config.toml
model = "segmentation model"
residual_init = "zero_last"
final_lr_fraction = 0
Rows from block 3 of a small segmentation model, named by matrix and row number. Rows with one number belong to one channel. Each number is 50 + 15 x the weight over its row's rms, rounded and kept within 0 to 99. All counts start at 0.
After each channel's rows are labels from the 100 images, of 14976, where the channel reaches its highest value: "strongest on" is what is common among them. Only what is clearly more common there than usual is listed. The data: made-up ball-and-stick molecule models. In brackets: how many of the 100, against the usual share in percent.
# convs0: first 3x3 conv (model.enc.1.1.convs.0.weight, 64x64x3x3, each kernel summed), inputs 0-63
# convs1: second 3x3 conv (model.enc.1.1.convs.1.weight, 64x64x3x3, transposed, each kernel summed), outputs 0-63

convs0.9:59 58 71 45 32 58 44 69 27 58 47 50 46 50 59 66 64 38 45 47 42 65 48 66 33 53 53 55 53 81 45 51 70 57 57 32 73 43 61 00 67 35 53 45 60 62 54 36 63 32 53 47 48 47 55 43 38 69 48 47 81 41 37 70
convs1.9:42 46 41 60 80 57 52 24 48 43 55 40 58 62 29 43 31 70 48 68 54 48 51 36 60 54 42 63 44 33 59 41 41 28 52 83 56 42 39 73 17 40 46 35 56 53 52 29 73 80 67 79 51 47 19 59 21 44 55 57 40 29 47 44
strongest on: balls: three (82 vs 9.8)

convs0.12:37 53 47 68 47 38 47 40 66 30 65 27 32 63 46 48 44 40 54 35 49 60 39 67 47 23 29 49 49 33 34 45 50 43 28 45 54 26 43 81 35 91 73 52 56 36 48 37 37 64 81 28 42 34 42 38 42 30 20 55 45 52 43 63
convs1.12:46 43 73 30 55 59 81 42 39 56 40 47 63 48 56 23 49 42 69 78 60 30 68 72 45 33 47 59 62 66 42 54 34 50 48 57 44 55 65 22 87 23 44 53 63 47 63 53 38 53 27 50 70 60 64 46 51 70 57 45 59 42 41 07
strongest on: small balls on sticks (98 vs 33.2); balls: twelve (27 vs 10.5)

convs0.18:41 78 33 40 39 53 44 64 37 40 42 33 57 24 75 51 68 64 19 41 80 57 61 40 52 35 08 51 53 45 46 59 51 41 52 53 36 39 65 27 74 25 51 35 53 56 50 76 74 63 55 42 39 49 65 68 28 54 34 60 51 45 40 36
convs1.18:79 12 40 56 51 48 62 53 48 26 59 51 71 70 60 52 40 33 68 71 41 34 65 45 36 61 71 42 22 42 58 38 35 67 46 40 61 54 62 55 56 48 63 53 48 58 60 50 62 33 55 45 51 30 51 55 78 23 21 36 80 25 55 66
strongest on: space-filling (100 vs 32.9); dark backdrop (100 vs 49.4)

convs0.20:52 61 74 35 53 71 61 30 57 36 60 47 63 29 24 31 44 39 30 54 55 28 36 74 39 58 52 26 48 18 46 67 48 34 58 48 28 48 66 12 45 52 64 52 53 42 14 54 41 40 37 39 74 52 73 63 64 56 48 43 45 38 39 53
convs1.20:41 42 76 57 46 55 48 53 49 55 55 29 58 67 44 60 18 50 73 85 62 59 79 60 53 61 52 42 55 54 43 48 41 44 30 60 37 33 52 69 47 51 34 46 58 35 79 58 40 59 53 74 35 45 94 72 17 34 51 39 41 37 43 37
strongest on: balls: three (39 vs 9.8); balls: four (29 vs 10.2)

convs0.38:76 68 36 48 49 48 57 51 40 47 48 57 59 67 60 33 50 63 32 19 69 60 32 35 55 19 14 39 50 60 36 50 39 52 47 44 87 53 59 47 55 18 47 23 72 18 51 49 72 63 54 37 42 72 60 45 54 58 35 47 36 56 52 57
convs1.38:45 53 64 69 44 43 61 74 55 52 44 30 69 58 33 62 51 49 33 54 30 55 61 50 41 49 70 39 44 59 35 46 53 71 21 39 74 67 61 74 28 52 43 39 06 76 60 63 59 49 41 91 49 37 49 72 36 38 33 40 53 51 58 62
strongest on: dark backdrop (99 vs 49.4); balls and sticks (63 vs 33.9); balls: three (45 vs 9.8); balls: four (27 vs 10.2)

convs0.25:45 48 38 27 47 61 51 36 53 52 56 45 44 32 49 60 59 54 47 29 43 44 35 67 46 24 49 54 39 15 33 52 47 55 41 32 46 32 45 55 12 26 53 58 41 54 95 66 18 62 36 67 54 33 38 42 26 55 49 64 52 61 41 78
convs1.25:75 90 45 58 56 36 45 48 77 37 79 81 62 83 35 47 52 35 41 64 43 58 54 39 46 15 49 31 67 63 65 70 57 76 49 62 43 49 61 54 42 48 47 29 65 49 32 56 67 24 40 38 53 66 45 48 41 50 64 38 45 39 43 49
strongest on: small balls on sticks (73 vs 33.2)

convs0.1:62 61 24 39 51 47 29 77 55 62 57 47 64 64 46 56 38 20 50 45 48 58 40 58 68 39 30 67 37 42 38 38 33 56 44 73 62 24 53 48 46 37 61 59 43 72 65 51 41 82 56 63 63 40 18 56 65 47 90 51 74 66 42 36
convs1.1:40 50 46 44 49 62 43 06 45 78 50 60 49 50 62 59 42 77 47 40 59 55 88 40 30 60 63 36 45 36 52 73 53 29 68 38 75 44 45 58 43 58 21 72 65 45 66 51 79 23 56 38 44 40 47 33 45 42 32 24 51 46 51 46
strongest on: space-filling (100 vs 32.9); dark backdrop (79 vs 49.4); balls: four (31 vs 10.2)

convs0.34:52 46 44 55 45 62 57 73 46 55 29 65 41 57 40 43 63 38 39 50 54 42 52 99 41 47 05 52 57 55 49 72 89 57 56 17 57 60 78 37 57 45 51 48 48 39 68 23 62 51 53 51 36 48 49 44 44 36 28 44 65 41 44 68
convs1.34:74 50 49 38 56 51 37 42 69 57 42 28 79 55 46 57 19 27 42 45 42 87 46 23 51 54 69 45 46 43 56 38 19 43 54 61 25 29 76 55 50 38 36 45 44 54 25 44 36 52 51 66 58 69 48 78 45 40 64 21 59 47 60 59
strongest on: purple ball (58 vs 27.3); balls: three (34 vs 9.8)

convs0.23:20 49 57 53 59 57 60 46 45 57 48 41 18 59 37 48 73 46 34 45 65 36 46 31 55 04 03 63 43 47 35 44 38 78 57 63 77 51 38 44 41 65 77 48 35 43 64 46 47 46 33 45 54 34 35 63 46 55 67 46 51 42 31 44
convs1.23:49 45 37 63 71 33 55 42 99 62 51 70 51 32 41 55 30 62 36 40 72 39 40 59 48 51 71 51 50 48 61 74 58 58 60 36 29 45 63 55 30 76 50 42 51 19 59 28 57 69 43 20 38 71 52 42 27 60 58 49 43 59 62 38
strongest on: small balls on sticks (74 vs 33.2)

convs0.39:47 23 44 51 61 44 50 35 42 68 38 73 35 76 20 44 56 54 43 28 42 28 34 65 59 00 36 68 45 48 33 50 51 74 42 42 60 50 74 46 34 20 55 47 40 53 38 34 46 59 41 58 60 30 44 51 55 59 59 42 55 42 60 61
convs1.39:56 65 30 36 39 50 34 81 74 71 56 43 55 24 55 25 49 58 51 41 48 64 50 29 29 33 49 37 47 41 45 52 32 22 42 41 41 35 41 66 41 89 55 36 48 40 53 24 48 57 35 50 29 66 27 38 28 49 22 60 58 52 37 36
strongest on: small balls on sticks (93 vs 33.2)

convs0.54:45 59 43 50 37 48 22 16 45 84 53 53 30 41 57 42 41 25 26 45 38 85 34 35 23 37 58 63 49 49 27 47 55 50 46 58 40 29 55 41 53 73 34 64 77 21 27 33 53 48 59 36 63 73 41 42 57 60 48 57 45 47 47 44
convs1.54:59 58 60 57 72 55 54 62 66 21 71 44 45 49 52 31 76 86 54 55 66 07 70 55 54 48 38 62 55 51 55 49 52 48 52 73 80 52 39 46 59 47 63 52 38 56 76 41 74 72 48 60 71 40 51 38 41 38 58 85 57 61 54 68
strongest on: small balls on sticks (66 vs 33.2)

convs0.40:59 45 43 53 60 52 40 63 46 53 61 41 38 44 47 46 49 67 39 51 55 50 76 46 42 59 16 36 43 37 49 61 33 49 65 24 59 43 17 62 44 14 55 42 84 39 53 49 24 61 84 39 42 47 48 37 64 45 77 26 41 57 52 15
convs1.40:60 29 49 63 34 41 41 51 58 39 31 65 36 68 67 41 68 54 54 43 53 82 00 66 50 47 52 58 32 35 36 56 50 89 37 51 61 47 74 60 40 66 61 52 71 65 56 45 46 34 38 37 49 67 30 52 46 34 49 60 53 63 79 63
strongest on: space-filling (99 vs 32.9); balls: three (44 vs 9.8); balls: four (28 vs 10.2)

convs0.4:53 60 64 52 54 59 49 51 37 39 38 69 37 43 31 37 40 50 65 57 40 45 52 39 60 27 42 54 54 42 22 52 58 57 36 39 46 68 44 53 64 72 41 50 36 00 56 30 82 19 73 43 34 51 57 64 60 38 18 42 56 38 63 51
convs1.4:66 48 64 48 47 43 50 73 62 59 48 26 83 52 49 57 64 59 44 41 59 42 51 72 74 69 59 51 33 51 66 48 75 58 40 55 74 18 52 77 37 48 55 54 63 55 36 66 59 80 02 53 57 41 46 43 51 25 53 58 47 48 26 57
strongest on: small balls on sticks (71 vs 33.2)

convs0.16:31 38 71 51 60 56 38 65 60 36 34 57 39 84 43 46 53 45 53 43 62 54 41 28 61 73 51 44 71 75 51 11 41 41 39 44 62 45 30 57 82 51 59 37 63 30 40 51 38 23 44 60 41 36 37 59 54 09 42 52 27 53 50 55
convs1.16:51 58 31 99 39 42 14 51 20 53 49 58 64 20 28 62 49 40 44 31 34 58 68 37 55 28 43 56 41 58 38 59 49 45 69 35 60 61 55 58 17 48 55 51 43 58 32 40 41 47 65 44 52 40 54 51 47 60 41 71 70 71 46 62
strongest on: balls and sticks (64 vs 33.9)

convs0.6:49 65 62 51 77 43 65 51 31 62 49 18 59 20 43 57 48 48 59 51 38 74 53 77 31 45 71 55 59 51 52 65 37 80 57 59 51 40 64 29 59 20 51 77 42 81 50 27 57 79 40 34 47 63 62 41 61 48 58 51 48 50 30 71
convs1.6:35 80 65 35 65 50 36 46 67 56 69 69 51 90 50 74 46 50 34 68 48 43 62 28 45 66 27 58 44 42 54 45 44 32 56 51 77 38 64 77 38 53 65 25 45 27 35 49 52 48 33 64 67 50 28 36 39 26 65 62 57 41 57 34
strongest on: small balls on sticks (87 vs 33.2); balls: three (59 vs 9.8)

convs0.15:30 62 28 49 43 37 54 41 41 64 40 73 49 37 50 22 33 20 46 34 49 38 30 41 60 60 25 45 64 54 29 47 42 51 37 50 34 34 39 46 76 79 62 44 49 60 36 51 37 64 57 61 45 35 38 33 29 03 43 51 45 42 40 24
convs1.15:53 37 56 62 70 63 50 59 72 45 52 27 53 62 58 72 66 89 67 38 29 52 43 46 50 63 62 37 60 61 58 51 47 40 80 54 42 15 35 59 33 38 39 67 55 39 45 54 57 37 38 46 82 69 61 70 67 52 52 61 56 17 66 72
strongest on: space-filling (75 vs 32.9); balls: twelve (35 vs 10.5); balls: eleven (27 vs 10.1)

convs0.47:42 57 65 47 48 56 47 40 43 36 50 73 42 71 50 39 62 50 28 37 22 39 24 59 26 50 05 44 60 44 34 67 68 47 47 50 61 66 63 21 28 44 43 47 33 47 39 65 43 55 51 54 73 43 44 39 48 13 49 34 21 44 36 65
convs1.47:67 18 41 43 43 31 56 67 53 48 63 33 54 21 73 48 40 50 53 33 33 41 30 42 64 48 98 57 37 42 49 22 65 53 27 67 22 37 35 49 57 52 49 31 68 47 68 66 49 49 53 41 50 50 41 72 51 25 34 66 45 51 52 33
strongest on: branched (99 vs 54.4); small balls on sticks (62 vs 33.2)

convs0.24:72 50 79 45 47 55 25 51 54 55 70 46 59 84 53 75 50 74 60 35 31 38 38 33 35 52 63 54 53 60 46 46 64 55 60 43 67 52 84 25 32 45 53 31 59 37 12 49 45 73 42 73 75 49 56 48 55 60 48 48 48 39 75 60
convs1.24:82 40 37 15 27 39 55 67 58 69 58 39 43 45 40 35 39 40 57 50 38 68 41 54 38 61 41 38 43 35 53 54 28 53 51 48 55 56 15 88 25 44 31 59 53 58 50 26 58 63 72 41 55 50 36 54 07 42 43 53 51 63 48 56
strongest on: balls and sticks (81 vs 33.9); balls: three (61 vs 9.8); balls: four (28 vs 10.2)

convs0.52:60 69 50 63 60 47 33 65 50 34 49 57 46 56 50 44 45 50 61 54 75 31 53 33 27 84 43 43 53 68 34 57 38 62 46 65 62 59 50 24 73 28 31 37 52 90 24 40 56 22 52 31 45 28 58 50 70 25 31 44 60 64 47 47
convs1.52:60 17 49 70 36 51 51 44 45 42 32 59 62 62 76 44 43 39 59 63 52 59 73 48 83 34 34 50 50 55 46 39 65 68 64 46 34 50 47 24 60 00 45 39 70 37 45 46 71 38 65 37 49 59 68 54 53 58 48 35 47 64 55 67
strongest on: dark backdrop (80 vs 49.4); space-filling (75 vs 32.9); balls: three (51 vs 9.8)

convs0.63:59 47 38 53 75 38 21 51 53 82 39 70 36 88 71 38 36 43 35 25 61 40 21 41 87 58 41 59 55 57 30 37 31 61 45 46 44 64 51 45 52 35 51 38 66 39 34 62 41 66 48 44 30 28 51 56 49 69 30 51 59 41 53 46
convs1.63:83 52 61 47 72 62 47 39 36 38 68 61 73 52 35 53 71 68 42 77 38 56 75 40 22 59 62 58 54 40 56 51 49 64 68 43 53 34 36 66 18 59 29 52 53 54 55 59 71 35 51 60 76 74 44 29 53 32 62 47 53 44 83 64
strongest on: space-filling (61 vs 32.9)

convs0.26:62 45 52 54 82 32 72 38 44 70 56 64 43 57 24 63 59 42 57 51 52 32 30 62 41 43 93 42 52 75 61 57 60 66 58 36 81 61 54 24 61 56 62 47 52 62 68 61 71 37 42 70 53 58 54 86 58 66 42 38 68 46 41 59
convs1.26:42 47 44 30 43 86 42 70 40 47 23 28 53 76 66 58 42 32 70 67 38 54 77 50 76 48 10 48 53 27 35 41 49 46 46 61 24 52 66 61 50 52 48 68 34 42 43 79 34 49 60 45 51 62 49 49 40 41 64 28 40 31 52 56
strongest on: small balls on sticks (82 vs 33.2); balls: three (74 vs 9.8)

convs0.62:52 40 44 47 40 55 42 55 61 52 37 64 56 68 75 71 73 50 42 56 52 54 54 57 46 91 55 89 52 68 58 44 74 40 48 53 51 74 61 84 51 67 43 57 51 64 43 47 41 31 52 44 51 60 51 55 61 95 39 79 48 53 73 67
convs1.62:35 53 47 57 61 32 35 67 40 40 56 43 40 53 00 35 37 52 24 25 49 52 46 54 31 29 53 25 58 64 51 38 38 51 71 40 65 47 34 48 52 43 40 50 51 27 62 59 58 43 51 57 51 24 68 52 56 03 51 47 38 62 23 38
strongest on: balls: three (71 vs 9.8)

convs0.43:27 61 41 59 39 49 58 30 46 17 49 29 53 43 30 43 27 64 49 58 48 13 45 47 35 51 20 42 53 35 42 58 59 19 52 22 44 56 36 42 49 26 28 56 66 31 49 31 42 27 68 33 36 67 46 38 52 60 44 40 58 70 30 53
convs1.43:68 16 38 55 53 64 81 43 69 40 58 48 55 65 48 21 61 47 54 63 52 33 39 65 61 69 47 71 46 63 51 44 50 59 65 58 70 41 69 35 77 50 44 24 32 34 62 51 48 55 49 99 65 40 60 58 56 41 60 53 26 33 57 45
strongest on: dark backdrop (89 vs 49.4); small balls on sticks (85 vs 33.2); balls: three (28 vs 9.8)

convs0.36:44 47 52 52 44 63 95 36 35 26 45 56 36 47 34 57 48 75 56 57 46 46 49 51 42 00 55 47 59 50 41 41 47 41 43 49 37 35 33 59 60 45 46 69 42 24 38 57 36 47 46 45 54 49 47 52 37 47 47 49 52 49 40 42
convs1.36:43 35 52 66 51 20 00 43 70 50 56 42 43 32 66 46 36 54 57 44 49 53 52 48 50 91 66 32 26 40 45 71 48 64 61 68 65 65 51 35 44 54 45 42 57 83 71 51 69 48 54 81 31 34 53 47 56 51 60 55 45 56 49 42
strongest on: balls and sticks (60 vs 33.9)

convs0.41:40 42 19 43 33 36 16 36 51 61 50 59 39 71 56 57 36 46 25 19 44 61 52 27 78 51 46 41 52 59 11 32 39 54 46 49 69 42 37 43 45 74 46 54 41 37 60 61 34 46 89 53 44 41 34 51 56 62 64 47 26 63 46 41
convs1.41:54 72 58 53 62 59 59 60 95 43 57 83 38 47 39 43 81 68 53 63 55 49 27 49 26 36 51 49 57 58 66 63 69 58 56 60 57 54 48 54 50 19 54 37 41 56 49 54 57 51 06 56 58 55 49 39 62 40 52 63 24 20 46 69
strongest on: dark backdrop (84 vs 49.4); space-filling (68 vs 32.9)

convs0.17:45 55 73 58 62 49 67 51 67 42 74 46 55 41 12 42 37 67 71 53 72 58 59 40 46 52 73 46 44 41 63 79 53 65 57 41 48 53 53 22 67 78 50 55 51 59 22 20 47 69 50 35 73 37 57 39 54 70 73 38 37 43 26 57
convs1.17:58 50 44 35 47 98 52 59 24 50 37 49 40 74 78 53 45 44 56 67 28 48 59 54 51 44 17 41 55 41 41 40 51 39 45 58 16 46 54 71 36 14 58 57 46 44 61 72 37 32 40 46 52 61 52 47 46 61 46 10 47 31 52 60
strongest on: small balls on sticks (83 vs 33.2); balls: three (43 vs 9.8)

convs0.48:35 63 48 51 42 45 66 37 76 33 35 36 27 70 41 18 57 44 47 56 61 60 43 52 86 37 82 41 52 54 85 39 42 33 26 31 41 66 38 57 34 78 55 31 42 34 47 45 59 55 73 29 35 66 42 52 35 67 52 56 50 45 47 42
convs1.48:47 47 50 34 44 73 43 64 54 44 51 55 65 29 62 66 49 41 71 55 32 31 66 67 23 53 17 59 70 55 17 69 53 44 26 69 62 25 55 80 49 55 59 65 45 46 60 49 51 24 23 70 61 56 46 46 52 74 51 51 53 38 68 70
strongest on: small balls on sticks (72 vs 33.2)

convs0.49:85 52 48 59 67 46 15 83 43 58 57 63 52 65 57 53 51 51 59 54 47 47 50 57 72 49 33 56 39 38 58 56 26 79 44 37 16 65 63 59 64 27 47 41 76 59 49 56 52 40 54 45 63 54 50 66 60 79 17 64 71 61 53 65
convs1.49:60 30 51 73 61 33 40 11 49 49 50 24 41 00 46 34 30 64 14 53 58 63 63 55 44 59 86 46 57 54 65 50 63 58 42 49 55 36 47 60 33 67 52 76 43 46 53 39 52 64 35 68 56 64 55 43 54 44 58 50 49 48 49 43
strongest on: space-filling (100 vs 32.9); balls: three (55 vs 9.8); balls: four (28 vs 10.2)